config.yaml
arch: "dit"
model: "image diffusion model"
dataset: "gratings and oriented noise at many angles and scales"
train_examples: 395000
image_size: 32
horizontal_flip: false
conditioning: "none"
objective: "epsilon"
cond_dim: 128
norm: "layernorm"
hidden_act: "silu"
head_dim: 48
fused_qkv: false
qk_norm: true
moe: "top_k"
num_experts: 8
moe_every: 1
expert_mlp_ratio: 0.5
experts_per_token: 1
shared_expert: false
patch_size: [4, 4]
layers: 16
width: 128
positions: "learned"
optimizer: "adamw"
learning_rate: 0.0027
beta1: 0.9
beta2: 0.999
eps: 1e-08
max_grad_norm: 3.0
max_steps: 8200
batch_size: 64
epochs: 1.3
lr_schedule: "cosine"
final_lr_fraction: 0
warmup_steps: 410
weight_decay: 0.0
Rows from block 6 of a small image diffusion model, named by matrix and row number. Rows with one number within an expert belong to one neuron, the router's apart. Each number is 128 + 32 x the weight over its row's rms, rounded and kept within 0 to 255. All counts start at 0. Numbers have three digits each.
After each expert's rows are labels from the 100 images, of 14976 (inputs lightly noised), where the router gives the expert most weight on average: "strongest on" is what is common among them. Only what is clearly more common there than usual is listed. The data: gratings and oriented noise at many angles and scales. In brackets: how many of the 100, against the usual share in percent.
# router: router (model.blocks.6.mlp.router.weight, 8x128), inputs 0-127
# up: expert up (model.blocks.6.mlp.up, 8x64x128), inputs 0-127
# down: expert down (model.blocks.6.mlp.down, 8x128x64, transposed), outputs 0-127

# expert 4
router.4:149153117129152133145140148181163096098198134107123127151112105126190107121111123103106185099086063129172118081129128170129164116134105208077117183128137074123149107157159141134097175128098097141131132126084122153117089116076123133104111128095127098138145136109123130117125136001111061098113147135133174080201103142112153130193119119088135142097043149097145137145192100150106091133136
up.52:114109174104127108183130073144114118083140129130103115166101127144156137122088111073074096132126124060085135137161162139080124166110103165087197166157138111077112119111092093126064081178142088161156125119142154102140107180164115147062125194112168153075152125104150125085170141172156112143087173120167105112110103116179089111093094169141131104164172174088101125108191140153179093154136
down.52:100108181128162140118179133090092116174160070074139137116135123156216133164136098155112125157143088166188147202121140076138139096141173122115137111169180115137132151078095111067155115216190103099152069087119091149151110104099185118111182089149174124163142118114129145143116127133106123126126144159107141105174182147101156168110130094139174100184146170138083143132087161125152103161119
up.53:164139088124197117144062125100156085133120136140105092109077144151144129091114086087097124088084087120159112162134167159093156090149113128129080109119157112105133122136175120106133104075121162184151108139085167063098112148115073140087141135124212112124158164103176145167107181167091101144160150098117147083107114115146168163111091172149116122047079138093137125158196087125126069176107
down.53:143123150213083155126154141139102099137138096166078131040108132139128085112112125150143193155208118151093139094115150128129145109171155161078179157140146117098145151169139134110117143122136155159129164139160170056110101112121030169119154108103124161123176108184112059124122142121125150173125143105107155187150118157121127136128121143116074140126133021112173119104116154195133138138144
up.54:195127134156152112142107149210100113182189138113131143087123149151142132139156103119105124095104127110174110120104128126121163147151104100070146128093120130139160168183137126120149204155122141123126120105104099141144173113110127107161072164098192158142155208134106063096095133100128176119111183097111115119079120067156144118132155125024087062175138105145132102165134085165068110101137
down.54:081088114146128145133149172130140146149151127178145145169122156126141114106093167132066150147054160153056140133142064143136108188135089138108183167137068110099163179118137203104112077129176087101154086093068092096123110130169125057086090178156130136119127165085110112149109094145138116099166169116112141109141088130125073161086161126189131169081137126112121139083118163120153104126085
up.55:142149099095137168118115101108172107084065119143050137153090153126175109092125164148141117108143137162160104160118128096154123064161155128122097150108115113117160133036138120108150141124109164191107142123175101164146124191069231165133159090140145154116118108066135150137076144109123085160092185085150104232123140139164095101139169127098071108147121142149107151100118108148126127132137
down.55:164143105146065153194162124099148117129111155121154117184155124114202166080155108102147088130178099131102140189159154089166186179101159166100113164114088127101116116103083108199106156127114127141160219135163118179151059113101172110134101098156106189095093149113105187159176132124105132117114078127122135114131135116105132107119159124114108093130112135078067084125092074097150107124103
up.56:128180094130118181127187067142080118135106110091126149082113089111109124147132178068094087106165139107191129184143149100075039102099140185087169117116183121119090164121096153113098181113109158123174118137120134081137088152131118153127137117125172128089062096120074144087157155154082157151120111147093135138104061174130136142099094131092175104083130172110077131116149141157151175109126
down.56:133159087142157129121056137075085147127133167133133126104163122124143094106135135141135120151046145190131121097151100103106098200051133106119146121142069141215154172075131118154119138181135122129155155134142098136163096104155134147145142083014129149138103117076133172140157103141107073157101152127153167141144104142160177119123193139062169123107122161156123162136092126114133148188098
strongest on: coloured (100 vs 49.8); square grating (43 vs 16.6); stripes at 90 degrees (39 vs 8.4); kind: dashes (36 vs 16.9)

# expert 5
router.5:139136121066158132073090101164125126138122167073183133180164156121178150103111104149150114111123137181152137171162104118188066130116132128149137157113130134142149102143132163152189130163115177070131125170160144082093164169105185144053135135124092103114061216114098104108100064109153094135136140096072132136141140110153158126120130111147191160140077053154139134164147127069133138115154
up.0:137098072145162111141141128090124160127102131116187093163100105129138103114108197153105137109122082132153131119169145093170116136137167117183094148148132109191193164102153118113153116080146117143157115154158130129091168196146100165156190133112133092202099165096217140141151144094097116135137079113185179151086144177076114101144058123159114124140130097102111134182166134092137184148078
down.0:100167072118116155118133139129160124086158141080124113108126168134060131095149110087164128123123116072156081186129036134127135116075134137147109120139043193159140113155127102109116127153154122069132114168093139120080141140094119105107091106102041126080096110133066157155125120098096110070195157116133153111100150061096110129121159155141100066094122163159137136174112132083168134156095
up.1:146098130147162079103192159099129125160120078124116143115081078070160108204112125137127124126128107115144070108194167139151095114108116146086145152148134113133120108118068123093111109188133085171152070161181104170084174126082098118095159149113114110133146154119082128113123101149085176116146080128066191081108134096076169166158097139148171087157178133140162184167182111133101161114143
down.1:076156064094206132158119172130146114088096102133096180118129105106148131100121140124116117123138135153110111176136167145143099070146113107133110162096130109023104113141127149079167149124131085114095143145121120091124135123168148125142134100142103139105147144119143118118111003173165134070175128128124196188104154132205136133123127102154196128162166068128125129089158129168091176114163
up.2:197072166154161143095150164132167136155139113161150077126125099140139120154104139152164122090152112176092083175189097147151125111097172079145107148129164134124142112121092158135076097136158119179108142124171123207090207166121133070156166132140106090117077131108083106107120096172107218165150083163114141138146101128152159110089109118158166172125184100131133121173095140114100162063146
down.2:085124137131189092143098204116141196167091103134133086075104157116099135150124123161145115116118131167167135145085182168189125143106125152181180099133188125101157126092135167128119133096112089047066070086108143130163149143126096059118159137137056139119106159113113136094117134175114134125097119095123164082127111129082113158156117086111157117137145136193185148084123164190109176121138
up.3:198115091171156085124140125141182126149114121041219154126035118127174096149088115186123181128160114100131099152177108122133113138053121162122142162145160125166129108140169122111104131134132126165099073116141098150085202142154091044135092132141127118119126118123150180109134089093126160093189120111139180095104125125138151084117170118133129146168159151103096117121155159102117177096114
down.3:065099135114119098132133145104110071155138079090191159097053172121075148122141122125133093178144093119104122122140128093131110144098176139068141118160124160108116147161157142081113137116137167123139156140125071155019170115104161079133129145175126092103165132164138084163148057127108116180074055109122183116155139140136114117137104145142158151142128119156173181116151073078155183101137
up.4:182113149176160111087187090119157128111126171106170128132135119107155108118122113122083145138174131136139129125143165106165128132151203154183136121128117094122121092130161138115160074045130128216142172106141128121152152161137101163108193112155135137112112163122143193121169124120136127181107114096135171144057082142135161018077171077121135153164188108126131129152166172138074143110106
down.4:121097115134081102150109110135142090125145156136124145205096102144104147118143170196109134184099096103156128172141109122096068196110128183128130076136141155137097113107182177123155139078115094103189147183121187080094083145147168124143141153150043108127151115133170106141113130161134156117134088132113106164160171088093148076103139170089130124171127202112134143161227131111137121158118
strongest on: stripes at 90 degrees (63 vs 8.4); very fine (46 vs 19.7)

# expert 7
router.7:103147154117196165051129150137139085160133153147040128142093156107104103152159167121127135117120089131134074130109122078098164071101059103096136157123127141109103087165118172094095117134171139201109160165159139168089127108101131147176143134124127113112158169177066140126128163175081201147089124155135104124138133085139129179131101064138101098120130117140104178198118152185096123116086
up.0:112142126126185189114108089140176079135117073133148112108097067103096090124125094131166159126121094074169126108144105168122169063101116122110126106147132167133166159071097101127068116144107118165028119093130122162105127098171101165131118148094161174104147123118144106150102148131173187099072127158100139158115178138157119122115063151129125116121132140058178135179170186161071167103151
down.0:136111096143068109070125114102206127106092190148106074123136110112156137124129122163084143121153101094133131113142137164090168095122088110159163104164160105150102127141166167170123128176166142109075120164141127184059164157192101154135147134139116114183088122101164196124093194091171090145142121107131125125142181119138090100168098103109169194079111172099131134085080148144184169158115
up.1:115114106190195123103134097128169089150073081155173175104100125107156078102158111113155135160096128114107073144120122090065101128133072154140146134129130099111145084148086119043086136142162089156132133164120080144080134083173075150146121129129179095129171191186119148075135152145147152115146128129106131162113111066119115130134071145118111074146125133108167081143164137149049196111152
down.1:121132160140082109082159163142155092128133100091080055132111105142150138077102154117124129124133065085153143135165118136073172110134103127184116077151112168195093125101164117115115067134170096108194123134107097156099137177114111126108186073137163113165132107160096144109105184101117170167186146134139144117165175071135079108122140160131129063109154134110216168155078121117156089151138
up.2:193095140181125135120120115165120113159116170147094115125095099135145106199138123086098109115125082165131107103123151103040129117057106129137117117145127105173092117160079202089086092128175146128162095136130115140187103132133111120076119145128136059090140134183122159097121050156107155144144136173213129098117102122109131171111065063145182120120133095111086140121140065134140154088138
down.2:112123187151089129152176127120075074170129099130128131120134100128160149146071121065083092136088105089114172077172129107138168139167107123143135108129152153135152088078100081131108093089140168128171144115146134140064189113105147116083146104158201119128076126126106143080131189148096161185131140126114107069155077136128185115111204145174107093105120156121164146100173083072115074149122
up.3:094116131080141142118082134145093111171176138136127114136110154113128167125086150131076123143098102093129144074135087177146140114085065116060133120085109134161109113148171111160081124144130070209046149148120143133122116129198108172131176163098200165109148108126121107139097187146156099097098117137124125097110070125128071153059164113122098094072104105109121079112085172113187121147108
down.3:193143081147106086091156099156126087131155156089071206152146134168108101129131183098161139166131189107130127099143136126142113118136163163109138157196075156104179165127115127153130095165152116088085135140151149151141142121187124082123137224169131119123115123108179137093086143136150112135092139153132116176142190134097154109172140142117083186160123085105077110117191102106100161119053
up.4:105112130132175188156133113142107079166149158171101105102093129138104116160158178097145143105122113135155069124125133099039136089141080129135127075099112133132134143097095153099061100113166105150153119129120071160177108119130121101155124099108191099080204138157112166104103113129118163156108149197139126182106077077095112172130070112118152116133152107131123188202165078186157178116131
down.4:126148168134046072093144117106126062126121122135118129128160135138135109129170166128124101160143095085127183126150130116052162112119098094160119086097149165166140109121177132120173117126149100092201125122165087143002102137139142205159124080139141131158120123114095154145096195086106152172145156093125175086168174079126117096104134148122107101119123127144115111051102083125139102147128
strongest on: stripes at 0 degrees (69 vs 8.5); square grating (43 vs 16.6); dashes (41 vs 16.9)

# expert 0
router.0:110111129121139138113081134140111147128050140140109132109099166154125047119110113112110113064152083072137118117089073076128174138186053173069085146113133186140137165108134118156148186157084181152152117085063126077151146104137137129157106120107132162157125191121127130103066123141159068140125188126123177201156115168119168144127172135094124085079140135137143100135124078126132152151135
up.0:121121170121160128162145175141132097139094077149170135163150139128119135161102121083079089107195093100108140068122087106080144121123106168090118121138029181103186114140125153133138217115133082148089080099062096093116115101084145142151103133080203135139139127152117173093094165112179096135137089189108128156137084092161128126113134126160076073162163114141117143094133135084130153139128
down.0:103143142115106157124067083138138123114111161088125145133096118118113116095150116154134136149059139144172131187178147096173136150143074141152131111157175105145113125138123150092123049103081168128070160159083144131152160181059127109154110129172192109124075139071131206128096096151119102169148111092119118079121106076150146118147150099091185131132124155177160090047105132071139099116077
up.1:107102082104114109111108122168147108166148100172130068109122138131136088101138116116106101157180156115172145157065156101036080155066159133151098127101138112140166093145145129071113100110127127178123124179151088153134073102119087085119199123154176057109129193124093149132183098147133142107129124116089128099103107120150187172118105162084133068159090134118165145172178130140103149115063
down.1:152110131135145139166177135183139108152123166119123142099138109106156138125092148107127196097152111151097085098064130156076128087142198118107098198150112120119132134127111133194147183127133110125137088107235088107131170118134130122165124095165139127109129029140129175156195089159112125059091132147119124148124173139065094146131099153135094174127090064118065112132127158114106137093125
up.2:142168104137096135085103170125189106157124103149102144107096151113200116164137142125112119120089160131155118140061172191096131207122064099122111121132133109151143109129128147103130152225142114163173118155148145167144087175166131136111163106160142084084084109187082090153136107134062136154090156143118079128168133161111138202145044082165157078128138161138140120121136105170128115098136
down.2:148092176140178086108207200181085118131162186169105078141162139138176131184086090114146143113148127150093121169106120084076119093156217170128134137088112139119180168117091145176052122148146117120133078112106162113138092076136088159126103090134130116120164132119128137126135095137168108118118154163172104125100162131158086132114092131108062187134087110092111125173131179137110158099133
up.3:122119109155129105178106139126156130086141049127168152113112088136118132180156126107050118185103118099145170126112188134117122172099091113142104103148119152084138154079163112140158134185114113079176163132104137127114115189202119170046192131118159057104148123119202129174161157115136118084171091108128110080087140163139116144117113090133181068136165127109158141074127164122138125104136
down.3:182158127123069120084141102131074076150109181172143080128161133117101130146119184114157153133157109080093155148150103097055125055116161150085130112140059137086157106085100149154100138110170114140163158113081161131086161106163206089119120090095161178155143100146138148160133153118120183137129107122124158169181090118109112080082108185093103157160115144076106075138114123111077149152130
up.4:143090172138145143129137114151116062159111170169146128165166146107171106108063135089116059143182061077118122133068156099131151172169195094120127087150129118115205145127103147147103105134106119079110114097157121109144064163078098186164110115131183088087149151109121164151141192112139092092086095143153133138152112109171124144093104139131158046109096174116142128147157183100115114116144
down.4:172076106110122177166144114086060062126164102107109103164103137165139126163140118109117089122165116121132164105147162136104128072110094088123068156150166095186143094104164116135200150125090106074136123099160146126156194134140092135160062104098158148124146039112132111119181102141111147117146092118154087218109130075110135122132098166098108173141093155144066152100148113074132114109120
strongest on: coloured (100 vs 49.8); square grating (47 vs 16.6); dashes (42 vs 16.9)

# expert 1
router.1:159141113133133087206144057119156155138154088099203096113147085151114173115110080139126120132135140043152117111154103184155092188134199132176129082127158115129136149119170091111138122110084115149099077087092130107204151134121096121128119115137133106165142104078208119127130162068160081132157113084121132121033100132166139075097150151157152130153160121128130113110116099125140095164114
up.0:060144088114146165168114094079058122156123114149116137114158137165117188162171133139144087116073181077106152113125121145124111138114067106156140098099196127129080160165135144127172106110120092153090170087164117088185066090146132147099130123120181133094148102140129144109103202220102162111193097182099111144155096108107123126142179132136083104191085133128111113093132113132093135122129
down.0:094175121130086102171144115123205109076175100084115105085122107134074147119112167121074152146135082130097086163133110160144097140115114132097120123094070114146156143154192097094107111092127108083138140183145124116074139088092138096151116112110159093083161105132087149144114160121112135117176158119082093170212147108157114124073095157150151136221145091179181133125080140169109072101126
up.1:132090121109127077092099167130104087146117110160141148150151097163129141105109116133119129160185210113059126102171145204136189129131203101136077130143140156182152125077117144103111068120181145135187129062114057149135162141179079094128181177126157141124149093130162134118103105166136126154168122123166132071105090128112177132128118111119096165108176099123141102113079186092115162117108
down.1:144137078149119152102129140121092135107143129181140182138098178112164122141064089168114164146108107194097139151159124176077150110109075167129166100118155149230111135111142134116086103103112165135153080178092175143182109146173108155068120093124102107116060134174163132087103116180122100141126149152181086135077097188120117145163165132118140124112157151097093131119130204130150134133187
up.2:103100112129182107127102116090165148151097132140102152173160109110135107147097085103089145152156099150146106061113163173095175186125116147116110097107087092197122131093138143108122119118138150173117078060135163133194092116129092152109134110099152155134138082114145104128096141129194137163074116140108117125130093149148062145080108136108152094046163102049139081147206162111083179108168
down.2:115111104104000150125131119077100134166178117159089139108104108134187126179121130131120119103134128072083160134183121105081099099076147111152158103084160147140108118151145166127141139145135101175097121157146125169099101107176115237140164089139118125154109132121152136148124138135121133033179139187150155139115131139139140156169111105131079132094102150117081133095159110123082078136110
up.3:156157148080120115117098101164091156138140133125107120159099198154086078101159174122137170071118153123135105184111108088162122052103103136132098142105137096101137136133124107147135118085081106096209220171127106159188144124074178138139163128150110104145066120163103142137114106155205131139069139167114164174112159149130143097134149130121145152115089181171097157123096049152099114150128
down.3:145112095127096129184141116112130124110142117115194169136140159096081150082136092094134058114135154119106189123146168133209102209119083132158088100119137147116123086131164131131132188074112112154129190129154120164046109163097102099150142110132090136055067162074108091117129131127156135152157137136102131131121117141100143177124196155127114106122130115086124117157166061109130198063116
up.4:171076049102146157146123063112225119188146110147184113143137078117066096117131163099106122145097140152096125079128126114141119151120152140178116084134158118145150186126153153105066127165105134183152120095126088114149189154120096109104091096127177144187145135124138143101082144101158151107119169152135098124148089116126142171055129131119091120147153144176113133127104131094098234132156
down.4:164117131100145118089140121122076088099124150115025183140155152098118131076126150120074137161149082073156126034129165078113123112084065128108142118122105170123061095184162121119138130153133113074163137166116108111197130142156132080134128094128112098102153125196125116105107124138098161100168151121147107134162184084096078098156090124132182108143173097150152083119149115090151133086163
strongest on: stripes at 0 degrees (51 vs 8.5); square grating (51 vs 16.6); dashes (39 vs 16.9)

# expert 2
router.2:126160110082133146120102150153106112105125184103113118148147136134128211065142130137144130103158152139102179148118166082155149126083115064149110095117138187114167097181094146125180103135112151074126117160112185099092154154117183148077131148126088128185067179132083125116132094142169122131104123125102174055078184072176163147139157101145152189157089066157112142142167133158128146163106
up.0:064097161133132163131121138146093080117150138200105161154177085119134162137129163128152074095097163108101160158122162147105123093151200117096196118055113085135171115119052117145087074133159128128127186216160106158143140128114114137128160180085102120094128110095154138098152131136157151139087093151188067170123130120111130094106068142184137120144158126117135148167124155087080130141168
down.0:106140140164147157108115143141131219079146104124106122063113174133110137121128154194071168135106121121102056201101159115141153102152121117171121187123103093101105187129086190170175117106109103081075104154143126090157148145166111146158100108116109141167155144090104139155089152143103120086185170122197066110087099144123110135177161171128138138126206128164095146125136097159104142126107
up.1:127112139165077111148171122100080096134109132159052039113157118126147154081170142136189140112135174118090130170110149168120158109178102085132073113102123097146117124130165156133096128052126098101156164101102129131146109145110176137122144132175140114175125139178135110127168160119071155182113136194093175118151143109072142094154119143111073150149088111091092131067059146170177110181136
down.1:151128075184101140183140087127168138145146148123141102174130127095084106150165176163179110130127120170118181114103154120097146179150106120076130065172133109195144156117148152129121100094134158153087080174105156160123150125149189107112107131134130115136108138169161184161160171088150133131145152144093150195045150120129134110141124156087135150035078132108171170103073140190095146112091
up.2:100151132152142143116109127126120134189107123154123203051143129074155141127153080120138132156102112119085134075111113121085131117046164081159136103099107210108171158128130108101155134195176131156108120175104177164088086191111088119141116123125144127125137109083133097098141170117101174137124109093120093095116097162109127117064181139131127059167200120138075169157109152100063142123117
down.2:125103115134154117083107135096125100101081187114078106059129141134098127108102163122101128163154099069165127128159130104154148145119117163139122148093138138106161074102136132161169189115068145079103151142139113127125123164112142178187082158113242080099182141082142095104082153106156109126098152132145080107220118146137122080140069080132087163133148088175127122142114129129172105097090
up.3:080122105089105142157155091179112107175131112169141183089165116097122173203080097138093096132169077124111187092113147161124090085135148150171137158134168148112170120156095182114073108091127157104189067131115123109125122102101062079091137132097138093112094068147150213130171150154124138130114121137138170080127165141147140104182107129147154141144129123090123106070116161150160138202123
down.3:094052115126169107187150140195093147160129090107066149131096111111115147149110146121123149179087093114101092202118100118061062127107139123126166151109102146062124190151144116112112093123205105090142066156109122157108140102211196097147170128143141134090144170114134099107117136124120128136093113145157151105120146123124098109108135137139220126126132113139134144168135104205150135187127
up.4:121138104131094135084115121137124150105114134136134126080091105091134168196128122092135063114134128083100126064187116135090143129089112131156114133131153147165134108124164147189209178126177145123171071143165089139118128104112098087134082062101159108111181123074150125153185102164120067053154086141082085100153108078114117139157129119172144140169095209135157116112138104143117145189109
down.4:132153077152126132062166151160149133159126144094066144112107162163123162156065090102109156180129139114077077123086111163159114085103127119097103150088057099084163161143171104078087079083150097108140159133111168115157115105191124109131157150108182112095078130119066109138110134159209111130095171161126148107138147156096180140150102107119178182140138139167115081121097103113079107133083
strongest on: stripes at 90 degrees (44 vs 8.4); dashes (38 vs 16.9)

# expert 3
router.3:122128105065112145109089109151122113104121160098165116170175163120140193083132110145159091113133171167130156141121123118183100147118134094140134128107111180127140127170096135127199104168120160083117110186142138076107159165113187158073127159120084122154053194146057094113091065128180117142127120121087149102113185099160172130119142116151192182130080045163135129134165122108122129153141
up.0:121140144134110111188143103067199121102136122127112166117063106077153061104146103144171179136129103084099112143121148163182144159091153139096150065126140134170151113137184153140126117084134157163104127147135168106151116156136080125124117076131135085184109119146193129109143083107122151124197107142118135127118148159143018094059138103134135127164184067053103146107150158141136106111150
down.0:092106191098099137126134155156095155136191130158090157138067173162136128115191102138114130162129099097128191075221140086130155063083054144092123112125131134129135158133144141144151166105105103140172127112085150100058166122147153155114162099128120146182192151118119098161108094092096158086120073105168194106132171106172121126150143175149106133180139164137169136093156127101116115120090
up.1:091105127089104099126119147139127107147133089183128143162164143120148147145132115061100122197173152133145097145104080126081135115146097133140091157110086155089147107153109113155143105171164091120108145125118141082111091057109134105158141132086172109097190165109190136093100169115169080057076050184115104206152135115139124147123090145112095072181158147105134190083125179104144144101121
down.1:132119074111131114140099102141090147103130121093147168160158110084123147123077116094106095133159137137106138119151126165169164212143125149132103194082115123124132166165136128160154093156137135113111172145099053112170095151093068085132098093094255163142113117092111108109141112103118203095147132150131134118079088136152112135081158182163104066060137129081145103143145154116129118090144
up.2:134067106114114105149113154110120096076110137151169150119145131156099120096162182125113043128136134215125141149164126094148171199180154106151075167120167172144167079169155117111117102138158115172087136120143125140088160162182111175091145115132132069137110177123093120137121150107113187147190136194108109122118131147068116147118089176201108132106115092170153067120081151136102142119144
down.2:059104104154094111109132178132122122161126115155138088108118152155052123142136133141120108147091142131116119101188088102171149126092184165133095094161101144153129214165159183139123157157124099176059101116127178113153114113094154120100115154084062144166072134143104114126123159159101112101104149107120066143129169175073164141117180099157120046129117130169079129073146158116168179094108
up.3:123126108154121127129104105156108192043142141147114096118123135170120134088113192127150159107113056086151126091120110165115194101178056160089043098163142110110128109226130110142112139098106140144148116125091148149134156086118154142149136116090133081105165164163174069099160142134151078152086130172133162207141095139117109113106066146147139117130068083110150137086144116134129108159103
down.3:223184106134073157097133190108105103158153121128158107167130153166111130188108160169149106168113103151155133174182177153152195105116103127136085153144120065114106212128147074163122103110163071153175148102135129163130114081121084096153133092077155162150096057138092140145135158108110090131150147122117120081073160129110130175117166099112128139174103127141089125134135107162111088103095
up.4:147132160123116207110107121104117132138135085173066078164130105075086134136213110135081096129140134079107144119190192086131124162148120113101156127165174098081114146151121155085094095184097137131099115155072125142167120127107166148096110162136122102080135142145151124127150121160123159200086128170115159197115093145142143137074062118150091110182125135129194169117143178148162114129179
down.4:164120081174120186166093151135112188132167112135098123128202065089122098087141166081116153047110160129177144146086117095135102094146088172133110162172132135131134101138130140129139128109196116085140106134156204095172155121119166110122107126111120159124131133118156163107164135188150129110121142161114115173136141141183101100096165182119165059197117113169129054101133091128078137118078
strongest on: stripes at 90 degrees (48 vs 8.4)

# expert 6
router.6:123113133123086127133148114111082130136144136142134114117135118149107198138136104141141097188114199180071162146159174146099055110077201040162183106132119113103103137126102106102088079120152108095083170124170124118101112160140134126121160163145138112098161066138116105155168108202127203136123058135122062145131159121120095090069113157184139119154151112109125122073112172097142138114137
up.0:133075159192106130087152084111090167177147102146119125099136142126108129186149126158128128171134149117128188164113102104063104174108106114125134110164113155148089108100132122146124166114111111103085127086143069137132117113138155113169081112129198195075141114130124083032115128125164154175101158146142122189104090146104100108116128063110091108201190100062097122136137130129153198104134
down.0:132147139022138152124125153131145147074142182046147156184143127152117144176145118094139098120075126092127150176116102187116132142140103110213083132095078159109078116112056110097128085169125099134138113137075116150161147142139166087159098135124146127159096174083144158168133072161127131116166107161124128120087160093164085119159106172169150125072118144099103137110094094092079159136092
up.1:071127151101077110121116116071138160163104197086133065152086105150131133078158172149161125164166103115105129129135147056091106111089106164135135167131160151099057127118128153115097163087140144160067118139180094152123138079102081154135146098167137156105092118141097163106070148113096161168188117124124148107094217116137139198147104139098108139137110173140088180175158120174147141107096
down.1:069149161140161158124138106200181139104171186133127149098108137178095118183106176107130182077193160160110088087030161139131115140122121141191120093117109100113144106133145173111156160103125109128135154131176156076146113127168079150111193149105097161083122154114120143132176094138153189120088160099113171152095097133111133126185097120156060124168144071100128132131143129151080145111139
up.2:138111072110189108064171135117113116168098097139188088117112127157116126122123085089066088119146161188090118153111147141075149137118104166125146135100074108120130154177110144118123121042111119086109158161088074104105141104106083190172167082183156128105188126135112154100116165147093162159147066126141126135167155134080175126133095125116107145091077195100105153169139105184120138096114
down.2:161129102046108155123082151147041114155112134131082150138143115083102111118123108132147123131164173114108138087139119126122122160193064112123106191094188138081157168133150168122135107072121102160114080164142088093139078173100097082087170192164134158050136123154112067120122107142186147120152125084104107123104134135148111143123170116198146123135176114137134118103200088110108163140105
up.3:140147131091122120145123111130144184112079117143147165182116165156112077102099151078164088090126166031110139117156101125140162129209116158111149080140141124127135090135169103126053080178092124183136117115111163132146066148131115075150164108127153140133109111140130124134138097142167127120117215115148133136127086075147111142147104142167217109106154135084100091132181141176211132096146
down.3:105083142169175099146181136122115117091113115102084108105141174167162096164166099158128150133156069151128121123092115129124123126028204113137175143136160147130118078134137081110147095185130131179109061173143147143117157147148138119119098160134154097109145106125116094114109174150133168086173090075152130140109119110074150172131088111157063159141119108167075183166145121147192108083198
up.4:103126064130132086069164089081131122127095166139153085098128064191127118126118148123186173181070132057172145172076124125129142126151166119127118114108179148151117138138137108130069114056147104106099170090099159132168121136156101117126143153127162148129162099077154160132081122183091148139198130133104194162128144101118157158123137079091140098094074165118071154122097144171172085129132
down.4:094090157157117108163068138138132139067126127131113104065112134070106103121100147109133145186155101168181080085089143159117132145101132119104137087126121201066116098099163162175151143137127145138132185164146087116098124149154119151124180104157145066103149107109063103082197146169129062131082158063156163109150099159102129125143161149150120113111172092107099135150193150192121144171140
strongest on: coloured (100 vs 49.8); square grating (41 vs 16.6); kind: dashes (41 vs 16.9); stripes at 90 degrees (38 vs 8.4)